{
  "horizontal_flip": true,
  "conditioning": "class",
  "logit_normal_time": true,
  "beta3": 0.9995
}
Rows from block 3 of a small class-conditioned image flow-matching model, named by matrix and row number. Rows with one number belong to one channel. Each number is 500 + 50 x the weight over its row's rms, rounded and kept within 0 to 999. All counts start at 0. Numbers have three digits each.
Before each channel's rows are labels from the 100 images, of 14976 (inputs lightly noised), where the channel reaches its highest value: "peak at" is the part of the image that holds the peak. Only what is clearly more common there than usual is listed. The data: dashed paths with two dots that lie on the same path or on different ones.
# convs0: first 3x3 conv (model.mid.0.convs.0.weight, 192x192x3x3, standardized in use, each kernel summed), inputs 0-191
# convs1: second 3x3 conv (model.mid.0.convs.1.weight, 192x192x3x3, standardized in use, transposed, each kernel summed), outputs 0-191

peak at: bottom left
convs0.34:502609485589571483529479480538596576404456459523535665527472426496500495432482539577554473537447459570446539468497478524493513594443469439538517473536474594524493518457486495507514471614497446461462514640445419536455503523460487458513522529527472543433609437421518541522487496494550491472529596555489508543480501563374434547489599463480497521499514469476587546494500485670485507515464532538509524618431492481470440507483515483397451526470450495520476510508531526412500469507541532466459466464512447551410483518449431523478534488511472551511516450401497542529602559523571438504
convs1.34:495502497493543498504505492503505503412498506483596511503509397498481480497512507505518491516500500499500497501500483500499551591504499502502481499494498634500528498498460501504498500511462503452497512501494216495500495511498497500501538493511470529396540495497546496508437451499502497383481656502522467496507497507496497499501503349495502649503499383503469500500500477499503497489504497499497498505498500506483498660488500499489495833496487493502500574498496500471495502502500504492493507499470499503403507506495478501449504502495504411464500494497468497501508500691550487492

peak at: bottom right; middle right
convs0.41:462396538481475440425488467519417502537490477406530341565483515556600582513463525512462535431524463435608504506494444466506573487499482463528551470472498433438491465515565432481484563484565482546543503361463468503369579497427456535461440510454474458461452571522458407448485524448420527538602453501570511551503471513516439511515434565498564555544497465469532425444524483440462533465517543426416489491452459495528481472525445504534412537484482491491497558496484454455491464581451515500435430507505484520376460430447481410487443492470516477460523502478438536418370526397489505557
convs1.41:501494502444476499497495477496492500557502506502542490476510549493496507504484491506492505421500504501501504497500513499486438395501504496501514512507501358496465495511488502498498503496525506536503476501506793501502499445497497501500483534498554506630481506512453501500547481500498503621512353499480507500501498496505506499494500755497478412500496447504406503499501529501497500502501498494496496477497502503508502226452498501507507272503442496497500399503509500499486502502501498504497498500486517494557499501501516498524497522507507604531497501505567502495489498381457508520

peak at: middle left; bottom left
convs0.45:435623489648451482499481527524539505462495479590556660464558467450473496408532535493498453563503488549471526524535518543507371567456388508498479489559426505538502504477470510513483445571491446484555483657444541561543466437540478479476529491491460572504520410444486533580530454533644447480463619529477512496461430526420497518461563470380463541477494477476514544587506442519548427476437482516535526544447568493491529519519566474398514492461513530473439498474535518481528513462590541482507519482598445501461515497495473557463515479493499493501487480461462572452626479572554413485
convs1.45:499507496527478493466502444493496497416502515499510505515502494527493485503511479496440501515499498498497501504500465501505466589502501509501475511500500559498560499502466497501502501488534500375499538507493479505504500484505502500496457395496442488239460500505525503498475367502499498414480879493523496478502500506499502502499499413512525661497504622499512498493501478499518503505497500508496496497491489502450496595516485501522515514497600494496504651495486499493503502495503501498490512502487483503491504499500467495426505496490499411540496499500378510502510501371631494453

peak at: bottom centre; bottom left
convs0.181:525373514402527492474554482460418431571550517403478370625517543579461431513467440434509512470523433517528550439523471504528579485504538522494448501432563441465377488506488526459504560401500530541465499447553492493547556645555535549528434542477534529556490515523443444445462555508437516516498436537575550513512627483535506454542426500441492456461474491445488470533485561450498447510458533483514480376531486491503527481559368516513479482556515479504506578487478395585483456506445402395436478509380538505476503512505525468550487544520507530438506482511516467459458520484393557524
convs1.181:503501498418510499516495520504502501601502499497432496485506552483499514501480499508525497488501503502501501501499530500498417324505504501501519506504500399499457499500518502499498503519485504574498481492510524501496499474500499497502513621507597557739541501509410500502588531499494504619514145500519504520516495499503501497498497544493459404502490436502438500505501530501504501495500500498498498495502503501523506422429508499476481288498437471505495375503456494517501499503496496492511493507455519493520499499496535499527500511500503654438497499502546495503496500497396505525

peak at: top left
convs0.86:543532471508482547537539464518561578481425446504490489476473532415517566529497476571524468360488438581591479517491619506585450492522529541524501468457506626543520499460448441507606514580477450472513479412526536481468443424431487456551500498540498482495468501444510604464524461398419537504571411542445501547482519625457475487490499461532471499461553482460531522586456544534521549456488576473484509592480475471533368449456485518558446467445479472570507393564563453522476478477512455552486408524498484579531615504437550494555474499499464626551445439494468494453449500437464495599
convs1.86:504508501540593496493501545495503501529501513465426497511492465490495503497499512499529498542503499501503499502498485502507632538494497490499502506504502610499472499504452504503499500527471496415501497503502316506497501560506499502500494473510488485473517500500539501505385631502501500297496629495510460518498500498498500501501504143508514690500494633501615500496502482502508499502504499509498507542503509493493502447496504500499486634501460506497499563510525499493506502507499498496505493497552491498448496498499477498496500494485500422425499499501447500500509496673568498475

peak at: top centre; top right
convs0.65:528497471511531479549441415484595594461492426460482535446477469481535601538522471606508413438499411568504494487449545474518495509502541481493549449455502516498520522462482368514572503633500445457481469383514431509438514465442512436547584543590501513481533479489502602420533495388395576455533421507502471537518459579424467493457520511491423505466495430456515459444465514574575577478422522449466511656476455423517459472436607530451426476433454473540510470568491490479474421494482528496505414504471432515404466455467534473464500491431488552519473411479477492545488511449545485515
convs1.65:497491506499438493505500381506497495462498484531606504488504559501534498503529510501480508428505499500499500511502495502497378528506499514503513499496503408500507498503536500501502498491488494531503518499488848500505500474504499501505509486483501506467492496500524501503546381497503502628518474493472551490511501502500501502501502904500493360500510420499381499499495523502499501511502497505500497479490507501516500536466495499505508431497516526499505460500506507518494504496510497502489500505512508497495496502501519503505501487510503571609501495497582506495498502423492501505

peak at: top left
convs0.188:458468599469539448514526564503362466557491515504473390527462547485527437527486547412537529498493526439530512490512447471556577469535438565516486517508531480524444485497549580475446559401467537578500509454530562461440509594492476581472422453361544446504473567535500386558456528506448488506499498508534530510428571460589449510574429525506604534498519570502504478512525472352434495511539514488491489382535538468525511557534358493576479538560494516520459505393500517549506506585406405464515458527516613511523487480469505486584482516566526464440550544521508449484413488502426544514
convs1.188:500475492580370508527492602513503493450505494548354506561490638530513517494514497497522501630500503502494496492494583501520532448508498507503483492493497631498498498492609506503500499490455496673496508498477353503505500521511505495498474529475424507402473497472530506501482509504508506614511523510457554524517498500503500500498502472491506461499502641499635501515500400500480499512498507504499500485495515495535512839560499501485498677498520493498490497491429505567509498505498495491529501515478500499454507491504491494560498482496501569463497502494516484500521495584458487558

peak at: middle right; bottom right
convs0.29:484467503481513518528593525521496508584497512500478412518528580467567442591510520432560496462482481466572575548490463449583533469534511654466415509391562514528479529512540512528512541478497529627509573445518515439579459588534543450554500499489550444500480521534547463513464541484420592551488463490533545534476631548522519471528477613477509509460517563474480542526520495427515520530549546491559488447621479498592491561507468508582510521531546530545503483535466482672566455596400419496540478581492598493504583534521562558545508529520515488408573530541570442501469520526443536474
convs1.29:500495504449438500511499485501499500568500489517514496482504558499528508501498490502490501445501501500501501501502526499501383403499501507500509495501500357501466500502546500500500500485517501597501495496509677500501502460501501500503498546491546512627494501503447500501598470497495506670521249499486549500512500501501501500499500757496484322500502421499431501502500529500488501501499503499502500460502498502525503515443502501495502279501450501502499388496486499524501501498500499504505493503480517501607499500500536501551499505519500607554500501501598503500489501411397507532

peak at: bottom centre; bottom left
convs0.40:517631523580526463431514552486423506487451508552536475494487507458509502447456516526425586523502574438525519485544469560463382540417387484534543505626483455496454429506516580459512465463492461514552414514430534543454491481517454603414422497430467536513390456509458449481509471625596443539563535528429548485378414429445486539477468481415503425548505502557555504533476469501420446533458517493491491393430554490502473471517423458454501407456450551463473407402512559464542519482557502496498468473565505475463403544476473564520440472535473445495520510492473590491437516479536483500
convs1.40:498503498591513506500504524505503502411497500505512511526487428508509495499516508495499499576500498502499498495499512499517619674502500499502486487493500668501543504487529502503505499507481495486499537497492373497501503512499503501498495485500401468314497499485564502498426542495503499400476775510496520501501500506499496501500500442503519549498508561497649498503501484502501502506501507501503502486494503493495496750572493500493500733494506512503501614499521501489507497504500500487503500501522497503431505502501452500477502469497499378489502498498447501498499503614542496473

peak at: top right; top centre
convs0.191:446489519484513458546582575473454469496516468589485521453517573437497415468542501353463535529505439416472463477495485497518378458505399567473437441476493455513469513471505599535469473436436515570481528520449516472494455550571507553508490468305499549497388434485527364550488461492521498549438513565529522458421528440476481482518477506407489488389487561481461520532479480442482457521496484488567479305499491488523552533470403489505455523523550541499402496359468494578476495469471433424501520558506544526506546459502514549521481455546469451429539509520534539496501513560460514462
convs1.191:498500494545471501489506504503504499424501503499475511525504449530499485498509483495479499574497497500497498497501483500515522604501499508500457498494499617501576500501512500504502501491490500458500525503494294501504502541506503501500511457501445508267498499492548502502517464502499505435478715497513511490519500505498500499502502389502530575499506546497489498506501451499505498501499507502499500496497489502477499826540496501505509741500597496498503629500466501501507501499503503499496505500468479509435507502503466498435502491495499386497501499499419503502512500596579493491

peak at: bottom left
convs0.108:517609498571530450516454517536584512421482468528508631474514426475466506426510532536551486593521449517442483479486454539477460633417437428529499488511462517550539514487448504534477439614466470454459509640431474526488508475476481446468544512536463544474588418444557539591484458514576490472493608544487485499484497544407468519488592454422484535488487470462568544515493486627526475502506467537503514636436600479450464509518553473383489547490497500460443495456566497403529511449549527482494525485560435469433521494468422530454540443488501477484496497431448573526630502547568410480
convs1.108:499501498526527500504501493503503500442500504497497509513501467501491494499515509500518497547500499500498499503499484501503570606503500501500485500498499623499523500498485501502499500510482498422498515502490247500501497526502500500499508492505470512351519497492555501505418475500502499375487753501511467501503498502499499500500501324502506630500500511500534499498501482500507500498501499501499500524495503499480500676521499500495496811498544497499499605500501500482501500499499501495498505502509490501397502499498477499458504491490501431480500497498445497501514499673579491469

peak at: top centre; top right
convs0.49:444483511526496494536578579509349488595496530588520437480544553474536449493497580457517541458496512447546550462511456497564451544506426615500442487491476497601440455505551607448464579390518503567508515529468586443539509530574432565441423514376524463486416508510458412525484542502517448562479517539497612454387500505522520498491419534423551467412489544482480498567478445386413419482520583518529539415477559499561532537539488523533507462525535546519512497433515520576567519552466470421518483538571614543507478496517530502537560555560475445473523549517488538422455518495464514533
convs1.49:499500502459438498505501454498496496554500497517578495481507560499507505501499484501475501413500501499498500502502505501495388404501500507500513500503499361500478500502507499500501499489529501551502492501499745501503500436500499499502486515492530503575478499510461501502583413500498502667518385496494534489503498500501502502500499787498483376500502409501430500499500540500496500503498500499502497475499497506510501384463498500504512231501480500500501426495496502511497501495501500506503498504500510497594497500502547503523498504506500582567500499501581506499492501313448507506

peak at: top left; bottom left
convs0.178:536457479415472493538505519488529559560454455563536517414510559462536533511450453484497521483538526571575577529478596453539434503522567500469459400496520510554501455419497450551503499514485473581475481451478560448518539490531481549538542635511538581570468525509457501418552500388452552583513381534421576489523516522500486438434565520388423425440434406498464490646475509522533487465531557482540489468483413491550519473441585516421470428473476500476458395483476447574514497413438429451466379467480509581534537439441581491522533468508498542501503553483539506562458464482456525585
convs1.178:503500496514572498497499512499503502452502507476589502484507401500479505503495514503520496507499497503499501497498496501512663620496500481502500508498499611499520498499422504501500502520469504405498513506485259506501501515499503499498492493517467472393491500501533504505422563500502500339469764507508466503503500504498499502500501311511520628497500536498609500497505502503510502503503506504496501540501506500478495409555496502506512745501480509499498597508524504462499497510499499497511500501596486499396503502500479500437500486493499428480499498499444498501500499478612495468

peak at: middle right
convs0.113:479428518392519512544474467473451494480517461399499469628455518573530484532491507438546485494478458408460449466463474480441659473495511477559530536475557450494454538466537485476440554523600482527527467442497409631414553601460524511519505516531478448445598490492522544485401553459407529524484451573636501557438510503520466503558511511545551576542520494478540447382525542519542566533444493534449466548485528448513570530499383453512439571494471445564525559479444435502435511570360485530450489526497546455455551465472441417546463472493551527456490532483498444442459530497457522437
convs1.113:499496502442464496502499459500496498548501498516565498478511545495503502501498493504488501434500502500499501504501501500489399410503503504499505504502499369498481498504518500499499501494516502549501490501498795499502498454500498499501498528496540515600486500509463499503582440499500501675512340497495519494502497499503503500498500812496484362501500378502398501501501536499496501499500497497499496474498498505506504332466499500501506329502470496498499423498496501505494501497500500504498501504484507495534500501501538502508500509508502620540499497502588502500493501392455504507

peak at: bottom left
convs0.154:471492506520533438503491434520575523457529508454513580544492428544505484480503541540551408543498466443422466484471381502431575550463502459519530517479492534497497525493468469489508539586551524442506528588517404499466487483466500420513549470595470456432631477465594545528459510517538509435458627524574431529552487574457475546508516500559499574536554481461489471378531497565533537495466488499444488643481553494470436516505503470532521587486536452469505673516493509404478488504548607515501574483448451507417510528458377494398620509478512484499493463454447546548604562504561477466
convs1.154:502506497546586500495498529501503502448500509480482503509491404494479500500490513502530498543500499500501500495498496500504662593500500488501503506498500598500506499497439502500499502514469502425498501500499242500497499546497499500498514482515475490455530502495525500499396585503503494327485622502504460513494502501498499498500501172506510657500496566500596500500500477501506499497503497500496501538500512494485497402528503500493491693499480500501499578510522500469497500506499500494499500494531500502451501501497449498473501499488501397439499501499400495501503498630577495488

peak at: bottom centre; bottom right
convs0.59:457495501597526509452466515476455525490448477496588464496498473513560545465425555558466519449505497397522483500519495518446459499415428482541559488630487469482506435476490581439506454501531438512598401526451526603412516526470445604402435476483480443450486488493420499472446489563548458508586495529477594560390370485445445568469466499476545465575518471523517505495496469548415456504440564423424522606439540442555426445461418452495443407440433537502515455449504529458508501529532546498489439487563513514448414506452416502511446480505489539510502519484459601417402527447530438494
convs1.59:502494503537494515511496563507494498523498504555538485459492459476500541500501529501543506465503500502496502489501572499513648644492497468505554503496497636498463500491506503497501499505508499567499485503477593497503499436490502496497472457491479424452476499498532501491311688501516495585523527512398544518470502495503496502500504658498502435496504615498750501507499575503491505517500499501501502516494535488548502280684497502497528412501438529503495451511551511499495492509502495505517492499645499493429500499504485506554497467511502543539500503495543496499480497463412503482

peak at: bottom left
convs0.97:456497461557506513571576546586534502483491449638475541483548502469548509528565533424543454530485400574517493561500581487600438522524459561431389433433453590630500531474526512559450448514433467554403575507518556358595434540565538493520544544423512560490445510443522398552489470433479552539512522522451526481514548539466452477493598546491499490426509518453473532591526459491478478491574575528578559445506455494578522543568542500465522528500516556540411466494541462594514426522460533429459520523545540540520597445431508524572496511529465529449556446491518517468524525551509472541
convs1.97:499501501456425490499502452498498498527497494507462500490510564504520494498498473501466501433504501499502500509499508500502346379506500516500488491497502396502495499493574497507502498482526499568497513496503678499500501452499497499502494539491512522487480499498448500502621371496491507651508285496501551479511501508501501498500499712488485370500502402500422500497496512501498502498496505498502496459498483500509502756413500498495492315496508495505501400488459499524504500494500496498498498508443513498627504500502505500544502505505506611521499498500555499499500502395453508529

peak at: top left
convs0.107:513540460505481547538439433488594536437489440477559575437489469497517602472501482567486412472529462665483493509481546519492471511496512398515565484517511504510542511467474397551540450632547443414517488473481451612424530456454513475517569582564491561499576480468467630494546495418480553434530471512523500538509394555433488519465590475514442518471493440483540491520495553612540534463451464503481519687481475474487501469457612510400441483471470487509506448575518496437499469472536510505453436474489406537449496445511524495450510477466491641545462450436485544505529520492516456532
convs1.107:504500502463562492502499498487502500546501498465347492493526496511478495500476481504501501483502501499511503502504465501494444395495503500498483502506504469500481497511482498502502501509507502437502481499518224504494507532506499503501535500507540555580508501511436499503505440500492502416504389485560464493521503498499502497500502077489497584503489398501295500489504480502508500492505504502498500518506485506487497580383508500501489533503511449501504480495447500489504503490499500505490498492417503495559497502502522495481499541506501465455502510501475502501504504620495503527

peak at: top left
convs0.43:527453547408426532531547472500418500471465496458524367504451575455525509520475478514477520440527498503560541522505610501534493459478485526537524417518542431432440480494543500489539487454544497512546444313537518503460499475465491493511434489411507427482449552508455504416522540401424552572537395502552492475511479505533482559549444538579532476543570517528521511524522544459462564553481504448462498362478363478527525506449432490533466433491496504547554420475464502512452480533449450541499362527489492500530479482484530468592371483527526551470476487502524546385352527420413556490
convs1.43:501506502499590494490500504497497500507502517471555496481503410486470511500478506510518499496502502500503499499500487503483623538501501479500510516507502531498458494513388501502498502519477502425502469503500377503497498488494495502499498505512526504588519505510488502502381549502501496364507588495504457511476498498501504499499503203508481640501490468503453501498500504501502498498500488499492498532497513495483495055479501498500493473502446491496502519511536499475479501504501498501496498497532502495458498501496496500479499520489506509451498498502465501498496494622565498483

peak at: bottom centre; bottom right
convs0.35:402408477503496525462495539479544571542501461512547462391527495504571563494459517532531426462491457566589501553489447536502485553458484542506503394512490434585519442487411433582557514553520463603559477515459489546512575495519494569458521490532492563517526503521402511495507496458508512517564446498492582561482457557454490514439523611423455452451458478476516463580517479553559472479459630407490491621484443478574476453440493534420442431472446521491446454493472456513538428514485575462472381513489402551394538493413461547381487480477536512430537462493446524534432440450519452598
convs1.35:501498501449456499507498447499497498557500497516623493456506543491508513504499488504484501398501500501498503501500513499497398396499502502501520506502500380499484501501493499497501501498525501542501489501500756501502499444499500499501488512495546496595480500511471501499551444498499503615513399501481510496494499499501500501499497820499479387500504442500453498500501572502502504503501499499502499488500502508513500267487497501506515311502471508499500415500513501508495500501500497505504499503517508495541499500500543504513501504506500584565499499501596505501489501315436504499

peak at: middle left; bottom left
convs0.128:549501535498536476466519445471421536538490524404523367595465530549541513548409523534474502405476525446549491461495544467545583488536494509518597501510514545474459455522562529393485568516548496493536423413602478536424519558451485515487433481539530392487482588536504525478459573500391508496586399509528505550473540513542456530546393526596533488553557510493514456446503471489475561498494563502417522499535519439544456513470402500605461478491466465579580487522444516463445496619425493557490446481488578510457455514499479442569391547505493531478499536527473445436341506419473562486
convs1.128:503507502487532499476498496491488501563500509486552466462496470497497521503471491507477508400499500500504502496503525500488519482493500486501567506505502413499419497511462500498501503482519514504503481500546598501498502433490499502500465467505556445704469513530417500489481567502504500499515393498447505505485507499501506498500502570504488510500499522501524501501499560501474499505499499498497499504513507500508493137489499500515515169503415508500502451513532499489494501504505500509510496488528519501642500505503488500517496526501502466558499505507466512497465499301454521529

peak at: top centre
convs0.104:496384524402500484559565481475427466554511483489458465571502539457555459558503476428507505494495472477499552487485446432515583433559520614395403532353553570496472510510542497486485556426442548545470560410544500382543480557543562488547497484484519489500433508501549440482455526435363579481470450506536437481529621478555499406524448576531485537417528521484476423486498505353527525518584483531524488434576424453531543550508449518576498555563541471501493542510523439589502479555399453461540472546442554476513501472495568463510496521477482473425534470506555433526460507493420539513
convs1.104:499490496534347504480504484499493495439499499519512487506491623536527492499500477493427505411500500500494495498499547500506476475504498513506485496495499424500520498492540504498502497447506499621504523500491568502507501468504499499498415477481463427332395500506505500497538484503500502694501545502439609487509500505501503504501499702498524464499507617500602500508498475500484501515491509504497499447496499503499504705494490500517526299496561511499495508492463504535502502503505498503512497502524503506677504502507519500565496483508499515621499501500477504496482500260486505522

peak at: top centre; top right
convs0.57:515517492508561456513541535530625480486529505539493652538537467428471449480541525511647416527463401508455465483457457517518532528480475490492479548423481645565520523519422511517502516558380513483495549652504485491588504510522523458527575528597488539501510464468592517497462551538549463441439592541484481489445574532431500473508513461436456572396443531453465493501468494522557479480532452560515510555502624515443477513509550511488484578500489485460432455524530479506499515494508444427545519496525468526464549530468460594461541519507511472448502499478471456572697468625533443469
convs1.57:500502495555507500484503510500501501426501507486455512533502465531494481499509489497483499578499499499498498501501470502513513564502499504502460497499500648499575500503505499505502500499501499436499525502492331500502502555508501501498506468504441502304518500491563502501501458502500498357477731499523486491510501505499500500501500285504520637501502540499497498501501449500509499499502503503498498512496486504479497726524495500508501756497597490498502627495467502502507500499502503492492508497459484505404506500501462496445502498494500392475499501501413502500514501557594492480

peak at: bottom centre; bottom right
convs0.92:466500482502418500468513552468463546509465436587547558433533502471493507422479485483521447507484498525414478518518465522520366557489505517463409460480404468567528444478476476533501449486488478544506522581445531466599455396584472473459528567445465672512484397448457543528543440504641485480475505538399564498493452497410521458416531490394427532479450465440558490583496457493525418483479482453487449542460520496523461448474597499391501448452486488449442488473519507484555452432595571446511494489552424585475485488494486544424575441498444451535530427478447541471537470514519407574
convs1.92:504484491503501495507499539492501498571502509504357496540506581527516501503494437494446501505493499501503505490499486499526482246497502513500472510498502563500588503505504495499503505510532495465504505501525546505501503569511505500503515424495486552283487501512481503499554432495490511509524579498533521489534502498502501500500491202496517601497501608493337497506504472499524504500502508508503503513509477513479501707525487502511504532503665467496502654489430490540512501495499501507505508506412487495410505501503536497456500515495497515507496508504433506506501504530545495526

peak at: bottom right; middle right
convs0.148:507416555404449489515538527499398505556476481486505446494475583496535460548478483411487530447512510435484560489454525447536492437531499589475397469421578533515426475486558517504431528394480563572512542413561470421548504555522528515517506563424534488491406533505488418477481538406398569550471419521579536487519565475597475449552464567546521452450538537511453481513511509371493531511530510498566453367563439475550561581484487531555522509567535500536519488495453507625488499523423391468517464528448551525525503483503558495580505498553496492449527536553559474500401520510392607536
convs1.148:502508501450349490450503452493491495482508515512397494520509542535525483499487436495396505604504501496498491501505502503495379497500501505500423505500501443498508497528502496505501504450496503507501525502522444502505506451528504497500502492491494530419543507517480501504664288508489511680483527490507546487526505504502512495501509499512470437501504435496275501499499532502493496508499509504501489457505479507491493673290493498501522385506581491494510515498455502525507504483506504519509503492373471513714501506519540496501506535506499394565496508507417518500506498465528509517

peak at: middle left; bottom left
convs0.13:504532501415414526552516540510461495485477464550534558440485565465487484440509462450421515519547532539468560516515576481503324505470493519502428431513458420500481514452519519528472417421502484522492495500441566457584466396563492528489478606369486631518434430456466465537563414442539511615476477535470533421578506447501500463489564491416484448480485478503537563644479514476466436506494479505583479351439426537511579488490576492436541458487524513495451450461523518550523491355537452473472511521510493527603514477540592546545518460537466526550505545500535547469517518498454504556
convs1.13:501503497538526501494500525499502499447501508489434504528496457510489495499503495497502499564500499500499499498499487501515595553500499498500481501499499597499541500500471500501500500506483499426499513503498253502500500552504501500498506468504453500345513499495550501502450500503499499350487751501513483502503501501499500500501500200506517625499499575498547500497500457500512499499500503503499500525498498497479501672522498500499497702500552487499500623501481498493506500500500500497500504499499491502453501499501476496466501498493499411460498502500405497501513500609591496476

peak at: bottom centre; bottom right
convs0.147:419544491597443527475474523544462510519520537553530440452602490488520514467538543510428457554560562489552507562576508545477391550426420471607457419591446387493512490535504511505494440457546444538581465513422594524553518439539449548436468485428506564482487452498441452531554476611623451533529539521455597481470384480499531572464560514410547491544480468539512515592488429471470423482443572420500501506403491542539528438524522513420515421437498547462488425456474535497557485472618553511509494474531471499521446507524465497514499476532469506527547470508447621449556504489598450503
convs1.147:500490499458370499493500414497491495560502500533517483477509632509524500500502456498447503377500501498500500501503501501502345344501500509500518500503500368499510500503514499499501500459578501508504500501514713501504500465504501499500458486467525499504410499524443500500600355500496501610524464496498556483501498499501504502500498671500490424499503498500428500499500568499501501504498500501501498487500494516501501429438496500518531261501530497499501436491476500534500501496503500513507502506492501498620500500508569501543499509508499559594499502506555519501483501243473509502

peak at: top left; top centre
convs0.172:500441488332458476539505484449486509453511471450475476485517579492490454512489455464502497530519410429483510440468548490502492432545531579445431414365566551486461455487451487513486518412433551529529558365525462459509497542529557446573526535572512470495465436459534538428492477455369590505408411512548482472577605524486479418522463575495431488417454542469428509503465502385531516559500456527549425456551484447529582542467467513512514469544551471534507499520465469595428475496368438488523506532403512482524516519506531515510480496504514500355480503526537479511452496466394576457
convs1.172:499495502458449495505500482499498497561500494511491493493507592492513506501491499502492501430503502501501500503500512499497366369501500509499521500503500390499466497501523502501498500497513498573501485497504717500500498461500498498503490555493531510619494500509464500505557495498499506662517255497485515498508499500501501500500501745493476376501499456502427500499500527502493498501501500501501501478500498502521504368438500499493497222500459497500498371496486501527498500499499498504505494501482510499551496500499539503533499509503502616522499498500574501497492498398447502529

peak at: bottom left; bottom centre
convs0.115:438443504494452542509571600523475444542509539523495501439557549492522398470531519379488545481478515417517519521537465493523386461482475583499384428464478472528453474495498577538465502358488536545550543509509551468614437498561485522451451481308525478515412486508459389547477496550545502598477535487439550433485549484503524494532501513431546484471478562533465545580490473328394453544497526478545472406546471575537513528496433491512556459519523578432452415402465536561512506512527443480481514551499542508569558520524520544538493520589492424459533532517552509526534497498494519504
convs1.115:503514502457561502521497550499498503650501501481513490436526457484475525500460507514550501457499503500501503496501527501470471485491501485501543503511499423499398496520479498501499502516515516554501446491511427500493501454490499499502518602517646545832559507514432501499526579500495502571522259503478458533504500499504502496501504480489436463504491426503446501503499557501488497492497501491502499504522508499536494274449512499488487342504346497503499359516504502494493499508499502503517489489460509500553497506497525501529499534499504536436500498505551504501495497513394507511

peak at: bottom centre
convs0.112:480644488597471499509500544482492512481488506545546558446541453523485512394498549509475515552505497500481475514571484600481365610413438473510520494592390469508523468519454526510473450557524453480532453618396519560538490465528460512419502518463431567491498384490466488576513439598622450534490605552445559499442452498413492525436550468411462486515460500508565573506488463554459400509458492480508479564403535510497473467519529468408519470448454529429483477472519539456557505441587584475495547485544461500461477527515450568450505475524490471506482486464435577464578495530589396470
convs1.112:499499501434403499514500445505500499511500488530607508481527520506524503502507470504479499450500500501500501503503506500488323473501502507500503498500500414500499500504538498502502501490514503585501505498511713500505503430498501499503524538498531535577484500503481502503611415496493510673506361496499554491522500504501500500501502797498478335501504358501356498502500536500500501500502502501502498450500492519512498562457501501499530401501458503501502440501507503505501501497501501499496501501473503504585499505502538503484502501508501602628501498499630508501495500374402502519

peak at: bottom left
convs0.21:544596502556522453568480451521615538411473459503511700502478403444422522453530520547534423536523472545423509474480517499483510609464462403525528469507483551536549543455454473545520446623452453383470513537473399533458517458484486449511569546557461565469604452448539541513477486463560493470459586525503411510504478538437454535481596391437479542473499445469527523500499536616544501491460466552521518590450535484405479506498610471427479548471473492490472525514519488412501480470518514468470475479514395502435513486466460507463550461476495546476500469428480551526630511551543474476
convs1.21:500501498543554501501500534503505503445500502486446508529497434503487491498506512500529498582500499500501499497499488500508626605501499494501488497496500626500520500497487502501499500510469499457498513500498238499499500548500500501499523484509457505411523499490547499501417571501502497360482647503514471508504502502498498499501502211501516622501497548500570500500500445500503499497501500500498502520499503496485499659532503500493491753498515496501499593504502500480502500503500501494496503497504496503430503501498458497472501493492501420457501500498416495500511499678565493494

peak at: top centre
convs0.25:475500469534466563494489460553604552487493447549500512428501515493486566464546458535538422443539471567514450527479583459481329481433443512478473375475471541499488557486502467552549394557531440444437555442488506486533488374492510446557523531444493551551450452462510638513556429355548564516466487522431467539600412590440522515474568431425462492484507457458530559581487533534531537486445439457546510570483415520495483479453639510441489475475499525533467396536526457476520493418579472493501448520528454568532551474517579504574488447493489539566507493484536538538557538496525489542
convs1.25:500502500530529502509499530501504500468500498496430509513498464501493497498514508496516498577501498500498500504499487500507569600499498500499482497498500638501530502497509499501500499509481496443498509500496298499499501551503501500499512501503476516412528497485549500502447522499498499338489646500524467502499500500498497500501500248502504592500499506497513499498500468500507501497502501502501501521498505495492502715505502500486488803499527493501498588496498500498505499495498501498497501502487490499432498496498478498487502490496498426437501500497458495501520500769570497475

peak at: bottom right; middle right
convs0.94:478554471534493522518511523510558498419495451574479610464549489443449442421558490439505467568504454565404464515498463507494348485466455513458422440443474531529540538471493513593497424503458470453453549581465472443575467429572516441514575553437461585515503385446554539534524459463592525473419579512445505433518496481391503492481584445365439515406460481440484548522478500527505464509454417546583492514481475527466520518487608489372528515493532519458441480500517511511534469426551522435465570501512467535513532466514532553428576474503439464507497457472533523552669509554517472496
convs1.94:499505499529539503506502520501504503454499499491451507526501422508491490498504506499516498569498499500500499500501491498502556590499499501499482494497498626501516501500500501501499500502481500467499509498499185498499501544501501502500525493505466515421525499490531498502479526499499500358490622500518484501511501502499498498501501199499513595501499515501526500501501457499500498495502504499500502510501499499487499746510502500493492724500512496501500604501497499485505501499499503500496502494474489505463501501499468497473500500499499400465503500499427498499509501688541496494